Weights of a small image classifier: 36250 training examples.
Rows from block 8 of a small image classifier, named by matrix and row number. Rows with one number belong to one neuron. Each number is 128 + 32 x the weight over its row's rms, rounded and kept within 0 to 255. All counts start at 0. Numbers have three digits each.
After each neuron's rows are labels from the 100 images, of 14976, where the neuron reaches its largest size: "strongest on" is what is common among them. Only what is clearly more common there than usual is listed. The data: dead-leaves pictures: piles of overlapping shapes.
# gate: MLP gate (model.blocks.8.mlp.gate.weight, 480x160), inputs 0-79
# fc1: MLP up (model.blocks.8.mlp.fc1.weight, 480x160), inputs 0-79
# fc2: MLP down (model.blocks.8.mlp.fc2.weight, 160x480, transposed), outputs 0-79

gate.249:171142107114096160150100124121125161072164172116121132126115189137162125117085152102108060086121102119133136114099174157189177110085075075106133149143175111119177128138155199104156160042177146134116150085059213169101163100206105071043090160
fc1.249:150160096176171061125112098060161152142136128138148075132121135144145067096123189178110119098198183085150130123163151156053115094183124127110108127110105072138096157103110184090113113154125090145116157109142180113103108144198121146176089140
fc2.249:152094112136123173144082180078088139124110123123142168115080160164170128132090180211196133107127133129126140120124114149157163114126120115174139132114084127080124236125147130148149175152104160096188141143096076130153153080099132162139117178
strongest on: pastel; vivid

gate.462:156148110154155081156148083119073100169132133129171136158096143070088126143087143125145195160070149132085186091152069138124141160138125139156155156127114133102143097182110144140123112096138146135116125125165139086117071067186094112099068126
fc1.462:125109112202110131143163169128179096147113109125118100105193161140116121102157023137075107146150054172125134160113140108163074113056097129141112105131157128142126181133184126100178159150085171134167127138126186143164168130127151110172146129
fc2.462:155117216115122168169110074182096119129149070148093139093131186178088140188141164134094119108073117089159159139160150152129169071029186090131119142157107122155143107116097197138117135138123106172106024145117101139101089095163161136106059119
strongest on: warm

gate.164:084159106138111102081165104123163110147053089087197089117108094156136083169116109132092092166109120143154133184138123144134132078152142143148100123157109114153044095091124061144064078110080178108074115122158136133081114137075123150159154217
fc1.164:126064142187124153081100050222157104148124136105066116170090093148192183137134099070107114076113058131115082095107122121155122135088141136133151150186143112106126148131109070174150122137107116148142134198126150085136067150114088116175150112
fc2.164:180172145141104122077092180119110133127128094155112100101095167157148127077153117125160150137114118103119093121153138174088170135054086063143082144081109134161120149185222177141066131138085147139167128125116152139148170108124106157167105118
strongest on: pastel; vivid

gate.361:121089142102124102106105135134168141121148142137109129064100164127119136160117157112087097121066162187122150107109102110111107113130108099117180117119123109158104107094132092098186070061131132173006152132095143082122143180153122122126100114
fc1.361:097103139065108078121073164113139142164144169108100141064135118109112148160125106124106114131094177199123110092116126133064102115133127082138184097114165103187135136125136080089184107063135136163043118108109136135127115190117121100129154101
fc2.361:141210100168115102127092109140099146125153078129110140143115167122158129077113139096132181098175114137140121137143102145101126139141102119139088139140098160084141136103154164152110184169069137110222121109113200132205204119090084111137172192
strongest on: pastel; shaded

gate.180:101110114165104159134159166097165103103122132142074113136171156099167161123098104161167154112130109149090083192084121122154129071191156120161109171094216117111135088155162109085176134144113135136173109046115122055083137179112135101192122098
fc1.180:130127162088179106160092133155119172132154146104138112092068138175165143151160123108109084120042146115074141087173096117119132114071127146127137057166078129098151130097125118134175088074087086126076193166108143092149122053065097187127153116
fc2.180:111130111122136112181142159127123147132115129195105128140171181124159161143174116101146219184078126111093079115132152105135142093143160126107101123185150102166127078123106127100115103146143113077106076223088168178133121109219069129122150126
strongest on: vivid; shaded

gate.296:146127120098153138093116142179132099138139168138121121111129076107087150143098150115133134095156127106133117112123114130144057143101112114156140109132115069070139081124071131166104108119116101114136109158110100139085102116114075114183169166
fc1.296:118165120127116113144143163174128155106134144138138137150139090074107151099127131081145176166183170077129074104124099160114119156148151156161122128127091095067147132098099140142124173184173128127183082081165094191115143140135099119202177141
fc2.296:165145030176123132137155096067102143129141118114120072113139123146114098147107144165114128090120095206107100142072127104148139106131101074098152131059170133141105142126157149129132123094060131169118199117176081105122125073063215162101113170
strongest on: warm; shaded

gate.336:163093140166098138114148093089197138176125152144121088108114120145047110203069104133119128178180124110116167117091076119165133133097093122143115141179157139035086112147135169123106121140163147127112157182146165104139083132107164080090081136
fc1.336:127177115140107063109112093113087182150098159125174138115116180126131071136103131126075065137164108115181107135125101177110122135132141088139172094139162157123137097151145107125105135132179119113179198147106139110081103051158134137160190073
fc2.336:139183075127138138097087083147070138075130164125129107129141180111101173092059118088146123104145051118109154137102170156113135110188138171138105071125183110120108145146091135111091143176150118140144155141124106082108114115136149139166152135
strongest on: vivid

gate.339:079136086164101090174083129145126082147112113110090171150165106101114136140150167124142128111137144127154206116207121156166177145150086113193143131127209164134162098101129160128135121124157199115121113118101099119145118058133158163158172143
fc1.339:089144146140133156075096079186096106178085115142144167135173172130190111148135091148123119120182176149191180109145119149150199071127122134176100152105151182163173143138191135128100102125101194128113105124139114095124096099151134132163183148
fc2.339:127145112115090168160104163106157240115110170075177136102126117088177172144111107107159120121096122111112109121091120108093131031141143115147140157111168094128117190129142174160108120124122101089175151112145125106168104156071120173100118118
strongest on: vivid

gate.406:063161053142172118170097136164147152137070144087100102129169123103118112096115127122172090168155238149123151039135155109110124146159152089138141112177165166147167167167141152112129103063147107101154168114135124157098092135135092186182105135
fc1.406:100162127175183103162071125174110129113097139088097109078127089179168135141145123082134097143166201163166163093143141115129141137134167154126153099153123130159113181083090175125144114151161143132144116165122152146150100116102128108095067138
fc2.406:200119135107145130165186113061186119109144110106149126131125142128093103181092167134132147085158153120062095113095114129105164165130139095106103097142127181105163166126175105086115128183132088115154063088171056138088148127121099111206112149
strongest on: warm

gate.174:143132055109156122109099139073129078074178102130112148149102107083145081100119117139108068125196140074155123128187132142122139124124109070102197148132129081183114138192114130143171126137102156095158146115072175121134092081145151128101143102
fc1.174:155136172150135130107106124082130144105095094122179091116129088151163137123146059143114087130168117045122139143131148110090107173116139115100186127159117192107091150173126163179112116122120146129112193163077138095105139150131021137101173133
fc2.174:124125135151184120182136127155170137138148159136103125137160203070072159178100102180119131149086143165093126104042153086135125133122141159138074064122134159146125140092149086113150072135122098156134128108093108126169075093076164152140129106
strongest on: pastel; dark

gate.100:102183109095190151217117126117134133140168117157079192129107158170126141179125178141111113136122191146088063115106159170099114165131151086106149098113127120099078139101158027097109108143127066087160113114165177141143117091120086139120068137
fc1.100:174059128113108134077160138146129147153104170094158123139156138098124096056058051129138195116104096134112144092126129095148171095114146095103138183131170131158149109188106184137109124135128187109100158102058103102150139172157107133137173115
fc2.100:095129166157091094042147155134124059146140152125140156138102113109186128081175049149109125135106108112106110131156164121138112100162162131133151172140078109168132131114126202122155072118130122205132110136108145115127111153123119149121126132
strongest on: warm; shaded

gate.427:139089112104099163166162114140087103125127145134172073149132150142093127162076106134143136114065106176185172133120076157180129125059140090157139136149231178102142102158103168094130102076108126155114125141094146085080098099122120154139141165
fc1.427:085147155162140102121114148119153163107133129098100195103133093152135133114211142114139078146160151073096066152158165119117146104156131141132158120099031074109113137081140039156130148161164143130148131083185096168097174148104140102104141076
fc2.427:116131075074071095138111075105100139101101148096106101165153150106105086174113119200174162097113071157152097146094089130130126088101143112117106099134195124076181110117158091127109132135114060077145121165059119069103157152048130141136104118
strongest on: grey

gate.252:121160169161128125170096141138212162153132100135132157141111106150104150218112113129172167109128119159096080149134143128163151075109159108154119096126158140138138199117119108111099088112121097094090107061125118189140112122101124101113077165
fc1.252:103173149139102137121090078143145168102201151148151167117163166167117123103108112112109158109054095098135110194058178135139164152063170092102097179124097138172148177126106131134074109173149115114122111113107126102162141107106122109076129142
fc2.252:158140072107135158101108143118141099157089109110199148091147146115143116057129191108166104090096148099104116178075088102122145110167143135080144115096091122166157137115155141165088135138108111147122111150090161085135100133134119130174136156
strongest on: warm; shaded

gate.183:145076119198182099132102162159094123120079103135144138175168085118133124188116125105136131188201162089097134122202102193174179148130102132111132092124130138086128184146129116126148140167135169064151043139165107128137096133164168112103090118
fc1.183:098154136105049143133143145108132100134175155090115129100078165157119118059177137122114121098053033125134159170095173074145106124116165120141121182134118103219135083101134132100164154110159095132131212159102121133142140100147126139165179134
fc2.183:122121121147140129080150127137075081171095089127145137123160150083140095082161022135112139125118195134092160104146105114126206160149139108205136171093132087144112152149102167156168135159154140148157104124104133198171085190170068102125115159
strongest on: warm; shaded

gate.253:085116169151108131138118143112200187130163166180125147101099129186149154155122174148168080070068136095071101102075176106102161148144118168159139140139089126156102100124117113143126103149113085157165154132123151084139133189119075127111143123
fc1.253:117111124127114104168140099167133139135103135133150132083120177098112151174094097110130081135056126101089109121100100149127178187165179156112149112165068129122123151065127106126123155111122065208127145168169136151113085159131167118070118187
fc2.253:148067100162195088107130140108116134110112075075092136169118139102164165057140081122104116151196047170135147160112067141156102126126081085075144109100127123089157124165142156128180118170161215047118116061167183107107139189093157114116117103
strongest on: vivid; shaded

gate.402:100119102082162165143123124131144182175124108115135148189181126125131118129147158149095066165146056111152116161084144086116145109139128181116179079199151076067125155106089146156147128146137192111107128125097129112171115072108160092118152166
fc1.402:119087115176074106112117101147158107140155150169157152144144135152132103111155149132124106098088127146144115098128140160177080149162093126126141139110133142111148229097114156156213080138123117105093226149082119079116110136079127093177150112
fc2.402:111127134126158143116153155119103135181123110150174196131129130091136134125047117085125161109167118162069098111166157168115081173166099092135194125143109102028144123125163091168112129131143120074119127161122148126148146094120094119130127106
strongest on: vivid

gate.397:162138166061133154163095145117125127151169096087065143162166137081114136097178087140113097084100086057178080146132130160114149144155097138164167092059066133165103127149135121130114132123086130170122060120110143119075116160075087105120150121
fc1.397:120132083115125105091111189181158097164066137144146131120118091127091182101082162104095109203135122189066180116110146086185068132111161111079124141147106126118151139100123115135193116128112101072113141093151145153151107131139139116158118120
fc2.397:087188148169086106059096114077106088108146119080134125121129128122139097091136092120099122113153089175104094149145047212134160048146112148126118073074131146089128104116112135097119160123078141175139164163102126125113159179147087148130079114
strongest on: vivid; shaded

gate.28:080147163115097089106129127133197085092111118128109152077116069171136138146156113158135132117124107194153126132113151097136086167165170180109044168154109108129117188080182139129156132167125130062144072105151120119137133121075206148123125117
fc1.28:110117186072112083088143107132188079148095117122097120125100093166125137102135101153123128104097126190152141125113182110131078156184127129088069181114127072137084153103178169111126161110116109081164064098124138081134126137093206119145127151
fc2.28:177145131175153157154096159122108233138137149076148133139159149128105094128119110111159156167130126151122124148154083160135183111106107115203168092054138154150153064144074082124149154109166163149136153125114089192088131113164098128155097146
strongest on: grey

gate.479:131089146179135199115093158169182100103116075144120170068102128099085145109118126084148089179107137099089118141156157142099078116122109099124147169185062162110131097163152131125130124136131099197131123137086139135095101128229111118151156043
fc1.479:132131119160113108173140141114189199141154118103103071121123166198117119154108177187136151111172089156113112121113192146107175137171136141115133106067088093090110129092109057131135088126124139114104108094126096102147123124039107129113111129
fc2.479:126134081179105125119091076131093135122107167129093173146124116143046120104141141166077135126127177113131060123140067135096159131141153164139157070110069125093125146046132086106132164143151167118118114087202090171106147095054188154090168102
strongest on: grey

gate.410:114103124140210119183078112140106132102146145174158104123074154179126190206129212150088104135129162132111085153179131158092159157142146154095134066128105176120139169089149034136112142129091059103186113154184122146102106098131094133112099100
fc1.410:112136116157097116112134188091118110137161188082147155133159084094132126054145038143111153097118088128122192126126118122182081107081131181139155147139153134138109114145116210128140112154180166130125174123072109174142124169150206157090164117
fc2.410:110069181103147095076148130123097098141154107141161098178093129153132099087151082116096152112131085143099135134134118124104144128164135125096068172183128080115131118120075215131120062151118120175128095151097122112168117235144076101138137165
strongest on: warm; shaded

gate.210:135143125128108176101131079124158077131106157081151120177133152117159141147092108108111129082062149180184118147125147123100092115072170115150097140126178141094159174156140156126106128082098124103113076150097135098137066060064161106156109155
fc1.210:082157122109121151100124119115099068126132133155177114174129062128195101171133106100136149049106144176155122150138099114159089144108146117125118229131199125083153222130122159139111132115092122109086097090145134115132062082137154131166149155
fc2.210:170086132105131118123106158161125065125149121108153136074165104123106171107163163038088133202087111100137163121149132143122102137198100111122136183175114134140095136100148147133116125113118153203130145198134142171108185158217106086086133156
strongest on: grey

gate.357:160178102148132106101053190136076106090178126162155162098086076107125109114122167112071138145090104133142189091126110104097143174147105092044183064157135120158151101102103115126168149102169068084163166120115119122110114094132115144090091137
fc1.357:072140105124083111132159057122154130144128136057153110202150167145152152094115069144217158119180145091140115131106076153174129145082124114184145112112097113054132099129134139138076110128121165153098096090140153177101125116117135138157141149
fc2.357:137144119116171076139046196112142145074156069167177145075146095157121194105109174109080047163138151127122158122142167141123142113119107116141142112179117121110102107104112175140120129109164080085132149102148118134065111112083124098108155101
strongest on: grey